From a checkpoint of a small encoder-decoder audio transcriber.
Model: log mel input, encoder arch crnn, encoder norm groupnorm, encoder depths [1, 2, 1], encoder rnn gru, decoder width 128, decoder activation gelu.
Data: trained on babble in 24 made-up languages, each with its own sounds, syllables and stress or tones, from a formant synthesiser, 2.1 epochs.
Rows from block 3 of the audio encoder of a small encoder-decoder audio transcriber, named by matrix and row number. Each number is 500 + 50 x the weight over its row's rms, rounded and kept within 0 to 999. All counts start at 0. Numbers have three digits each.
After each channel's rows are labels from the 100 clips, of 14976, where the channel reaches its highest value: "responds to" is what is common among them. Only what is clearly more common there than usual is listed. The data: babble in 24 made-up languages, each with its own sounds, syllables and stress or tones, from a formant synthesiser.
# conv: width-3 conv, stride 2 (encoder.blocks.3.conv.weight, 288x240x3, standardized in use, each kernel summed), inputs 0-119

conv.117:486524494490505528468524466482604518545430417530479444503554627517516535534497468625478439540514514571564497411497527524448508463455467558470579528418476449619432515521596445510506466449387438562487527436569542391478514539550424518564503625493525673552568434531450411521476416555481483524581512471505442504475506462539598504454471483443419394543465495526496571
responds to: /ǃ/

conv.287:484525345475560522589451537460502506376422503505510489478504511515387542419496502531554457441486533419476418511550539539417567547387516502405411553503447497538452477617564417583505485536478548567503493517492419557437548513501502535401505462421522505464431512612559526500445553453436470478550476474484596568592469423511420499571588550508569427514462475531495452
responds to: /k˭/; clipping

conv.109:460474494538520517444495513515501568625501442504565607482575506550442505480490484471464533480488527497509495556449596596451496459540534530479570491457505566453542469522413518539549507462436561558548497485492568565594590515567493500506525585546560441569487503517493499610491456435471480469493474488488564499544499541557494597530396536466507490480526533470538494
responds to: voice: child-like voice; /aʊ/

conv.93:409617529500586622535506518522508586461399409449464399498437505458495532513443545573520557571465477571543474485462441460534485477397503414394505504482428528563452492444453526476509526528507531570472528550502541571475569450543486473450504603432477533473485470561549482436520522525477587481486535529518552504479502501531507469516404491451489468450527484481538495
responds to: /ç/; /ɔɪ/; /y/; clipping

conv.263:507568507478540490529462594458443510578563476522516457521584512517467454499555533534470549536422545465497519488581594529414543438596558484464453526504553457483502539442512523540504500388503493469482577515364519525491580431459460468520536539528451490494473496450557515591545490502444451509587520590542499541477506518458599443417546488494522565510612539499551488
responds to: /k˭/

conv.197:455419559520509472440501442537552461476442506608464529574456578535517533480474497406505418511455510447366477502439522466445414413471466492616510526521504512422508500547470499487507529532578431459454514554468494485465428572452533495466509582515497470573476491498440502517573492430451483441446510499498580484517488457567445531511458508462477500476485494504574505
responds to: clipping; /s/

conv.53:535537551517492424439481485544611494478513502497517547409384501577445493467376439468496585550527564524514501529528442404560464453469440518481481487431437543493468488462438501558486521488580529488488450527389470537541497533542597521508467434415426459491534445554610547505536501517588469484496529395404561594510565551530444483535487453521557548506458410551551432
responds to: /dʒ/

conv.145:589541436420479461526511488473524521471541515523551515504470524528700578550534574520515444467511435449510475553421627479532456541456494559607531520582561514429552507514509539566541481551444508547541580513488566474525476491452410410450472423494552440539604464495491438469525547462419545509498466448432531503557448484495546445552605442517568473530467498437540506
responds to: /ǃ/

conv.232:488455489461481533425536463491529482553570535479520501570559537529501511483560472557494530564505443477534510444544468453485546477528458587548552453496504552425545488530488567541581611564421474534476575466513393517525418427568497429494434540511491541391577514501413426472512469439552470533533433495505512475489582512512512540572549522515562533537523460544465505
responds to: /ǃ/; /q/; muffled (low-pass)

conv.266:527505468555459517572490578545493515449390425507495514472496367446430562544484480442430583528564598565464564564527552567525420491538503468430598595514575498489548538533541464552440520493456480438531499553426523459527520551546443509611515543517561448461512461542511516495515546531510437435559502469507564503502501476512356576496505386515567510526440458415533511
responds to: /t˭/

conv.8:481468524466438448417410505508532509506537472499519508527466495527541545583504493492540550496453515500456451538466414526563522590546514362513537474545569466431464513490497504571498455507614494541549526590470517565522449528489496429493342517513420509501488436530508489539503571512612532545492530547506445519408475407496442535396421481479524536473420552487444473
responds to: /dʒ/

conv.60:491531531459524612546481532454452516422414444522516446429536361492515594448496440576514479506452486608463458485488440535546482452496523584470540470471531521504586458465554535538547392477472593508568521467588487526494561438483517531597597524500507460401537468522529555452371448563440410404529454441469421503547439438555427514504510528434503502460544463537494600
responds to: clipping

conv.178:453414480489518550519470527459464513588511444464568571516581576395477461611489522532524518490522448495560573566577494528452499502566416537480518511552531489550424503530547559551541520527546456444513462417482564561532426534487481471420541455448431621501561507513457489435485508508457447500514472423450444441487446526499530480401474427509464441471464556428436485
responds to: /ǃ/

conv.286:452513517406493461544410394450540404364485468547455439481462498557525566429497503457522539523492467504539511540483513548496546484519507497487510528509472588478594523513532503445555459444571510458464535468548416582443494627514511524445512487456402547531450617492459508468539462631544591575490528429520536528508648508504603445453499544463569454485428500545424460
responds to: /eɪ/; /u/

conv.92:499536469500426520523457545577474452526435401552477391430409530505448480502490491463449550443527478471474389534474456539481486505408504469560421486437540545486477461553469488510507435483438443549475422538435552480500453568544505465539512622555554526570533527534507429529510615527576580573480519506506546608554575513464505490532427403576549481456476534508448457
responds to: /k/; /k˭/; clipping

conv.90:529577541613455440477478458474461515448530526487484446513423397518567498510482507501463563525552463560496518568540460515549479537485479502495422480568537482492427537441458533482577431531456591505484518527545576527491502524470461550495455416501587468540484565439554507537530558501448429501512483572571477470471468515358460425460475488439540532475670515518441482
responds to: /p/; /ɪ/; /e/

conv.240:529620475536503544504557470515423431486578578473402488480534449482495516486480575561477451519434512461484525514514393464522490542441465446458432464566461467577561590515486482446501556486490423550607521565501485446585526533424553537493543513530361558598391433555567513502432531455399489489468411555507475481485445602537475559438557535485553515494483512540470506
responds to: /ç/; /y/; /ɔɪ/; clipping

conv.148:574541478529566473513546511469472412469529514497516537525510474477555479528578607471466534503449547538493535570394522484449578602425570496454486474481479500505458504492396443519415544514616493577451474436481517467445570499468518547501544483472526436531484470460481568505444608392521591546510435485478476503476486471580472515526492529500466525558506506501564565
responds to: /ts/; /s/

conv.71:531512421607563450544567555468492545555564535513533536513508500484574504539487548465483621416459468493484405454487502559593438500457549419510449544591468592473509509510491573521585462449518447420528482401484449485601518548521521565486526451532592477579514528328453454520514439569467531492454522558451529488478447478537490447457410437461495447493420504505473418
responds to: /ç/; /y/; /ɔɪ/

conv.165:534437523555514543501495459483443563515517401535509540540446549505511542503480525411565611571449481493505516533510537521506495544472570540589471407469470445476388497573438541459487498523407500485579604460519613560560501466470577552562547564518509514478475482485470478531459482600531456464553518500603472463582440506487513500590379446420502435503489582543518467
responds to: clipping; /ʔ/

conv.2:483516501504377422583473495517510380587477501526511550508518472463521420528524484534657572586483467465464521541483562453488563473550440579460460559442502501499446449537457432463463364522557576485536490457460442490440505473423429478495522478500638477508489433498538614514528412487568432489472519536471543539527485528426477484484476487621603570424502546551525433
responds to: /p/; /k/; /e/

conv.212:517512445511471466518495439532497466437513481491537503373486443476459452498490484554487503389491496596427512504490375527543530529568509487494458528529476453517479490517495436473412497506361498463522447489560477470422525474508466608398498503555491534522367434502506419555472490428526486456521485490558459513542483535557552479441582517508512456561529495498482491
responds to: /ts/

conv.86:603528506513500474520500519481512509451539480431398426543623463440483596461480515483483456458448435527505528512538585535510614519533493507454453432526443474604494475483459491492531533508559493517462525524594484507532439410493458486593480411437451588478485464444469457541477503478502456453517498501419540568458464567551545491487592445527401555502482456417526568
responds to: /t˭/; clipping

conv.248:467469492427582509492564566442475501462428501473398552492511559632566455516454486453505481559445607493535484527453510533441446550459445556441605420539478543515472511543482478490578491458425505569499532494456538472505563568540462533472594356491473628556506449435511603439443492406483454501411524420415480492504450505453489495544498531441486523469505415589548500
responds to: /ǃ/

conv.72:483497489493530569505492492485446501475527574482495493557522446500424566411531523466533525550465450548479522485488475504540564538483600515472413535451529656469557494556442477446498467523500449459589554477523536495463503395591421461586521572559580464503488521521587504608530520507447553475441459536482555567526489485512486463490444504530553470472511461433500450
responds to: /ts/; reverberation; /ɑ̃/; clipping

conv.126:530511515357506541554450581456519506540506474552451527524463463453501482559428491481482490545475445520505504472601525472539472525476376462566478600537480500486431497485508431503428518486546560457457515519550490473443485459489630428482505579548601451620477488493478505587544404462540534503544448471470551522446487465433585561445481492523539483483497551621636521
responds to: /t˭/

conv.264:465384451521581491517449560451494492588522447481481489433471522520498498509512516454486628372460507519539470468495573544480460402563464473506483501464513455529486508385460369485489477492446545513543506587513479641538496517455563434525473526554482576446588479519556373522599520466506561553470577464477593492514525553405474496481511382513504442465483530472352425
responds to: /k/; /h/

conv.219:522436484521555472477506483449510492432509483545534496505587552561491570586470496579463472533454504485444567516532518537424604452528495567483434502420473453575459507564431511545465465553522526555573475503504445504410447465513477511551512548431596639476501390444482525546522549550419519534560446502605462422467519514452562536551526461479532552524543499478537513
responds to: /ǃ/; /q/; muffled (low-pass)

conv.70:528533475571583577632473596556495541535485491383559438523452435509488526490571512559495498540505528448486424487499555529491460408494547593578540566556558598517565493502481509558607552537565522458563485535495438530474462432524438445500532436530467500424478526431433543494593509558511500463531533441491564469599522503425497427482470568571601513452434568545485459
responds to: clipping

conv.274:463511512480476501551500535485480625545471510532413506466460597524494506487426375475478486556572487544529526491537463428429478358454520399594448505585518452611546487473563435518574476484503457566467520472515530550506520377441485487493437434429477458430481475416502497538495494513581443467530488429465583544493500494558515593507534529501433538475503499432531556
responds to: voice: child-like voice; /t˭/; /e/

conv.45:484467498488483454557486471468504562608516530518524444512558553460522502480465435510469383439439527572505510477508482519473497547463459448519537568535557488455575460553468544657491538492504456477557591460520508326508445547606584390532507476504509484412533539517448445517439497480485456438559399549503441410496596434465495484506524612525457566414503531516491542
responds to: /t˭/; /ɔ̃/

conv.20:489504573508536516520525570471583509473542486525495499502457505465493469454475451437414440462452599445458493469565575524530560462547584473546463576564567592520474459482447596487472535441493527537381466458539450473572524571481522490459523459480508405490508574540464475552471493403566567468569399483571559420470450537547558474520566421469522457581495573524540507
responds to: /ts/

conv.162:545534462530500540545501390444514508465554507491534464452476485532517458487418500547495492603453461545536462412484516443544517510537517403507576538531444412505564534530556499469485461501432525588471552534552541574463482519448558455503500466421397474550449486538436576484475446622545519552540558475542533503469501519527459476503434506521448511448532377509464507
responds to: /dʒ/

conv.98:493561564412601489434506539498596511475487474530566549477589561589544461546538539482546594500485429499436557487534525460436450493466491509498489403484520420660510430457464424591478582514352443521447547556455557444515445556441475499463481610502463524488420450481543468522438473544489521519490541527541422526511582505541463392534478552562581512549433512498533462
responds to: clipping

conv.15:525375528488494398514516555591472516530529497523490472579515566480570460500390560543611506526523451519348478449440547639421438463469481442544591577518541594444571535432554562503588447489501433454515567514415464468442452525485555456412539476475420503390485520409488576533427493451494492495427533526429458446462392441501492497484492474585526562487584488544488480
responds to: clipping

conv.18:490540477441424484449466517519512475486479498625528486522517493466529519535569451562465429470449405499516447477456429473426610545487506514550456528562498488459469530435600496430511485392621486492433493460432476476498468575458539487511606527498451493503571466448523444523480590574422471508488501461563520515425562519476417447532547488621561494514525530422563489
responds to: /t˭/; /t/; /u/; /ŋ/

conv.106:465527466574493476481456467497553541501416366442513484507487461506482592515444466350478488477530569539596473517473537591504557567607419571559514459500596459514515504483560497599491475449571488506557472478487487541403398506506473550582516475548437485446490461545523446537580453480596490550408536527590608516503520558487518557459415430512517539491507459465480501
responds to: /t˭/; /d/; /ɣ/

conv.190:485453454499458587462484523538453427456430409552505476563552484600636558486527507481518562494646503486483534496458397484469522574508477485592485486488428434522551514526500572487549498466482522591451496502468517530550585568530515438495506493448432499530543526512432519613476519464456481420441493536431534502405520496619546413516491518457439473544526463446419496
responds to: /ǃ/; /x/

conv.47:491419520545527422466492533401459475517552595550431458522435509542502520581543473465564518479540500518544437530440471506522493536554387503498457450487444471452524522575407447536477532501503499494518445520494467515446570430515577461585604434509428517467565524512558463513500493477545469530479400579447526433568471503528473427536553410525498470486440499527512450
responds to: clipping

conv.91:477461488427456449569516543431528483505450482487544517555537583512521449582559478450531443466494479501482536579512496453551629528565459507483435473438471523588431438489496455429438415542391597524581502511547529434528531476449479506523532612456506581523542497465547462459487470456451492547500493521557595517447463508560466506464521527423525433542485466577541544
responds to: /k/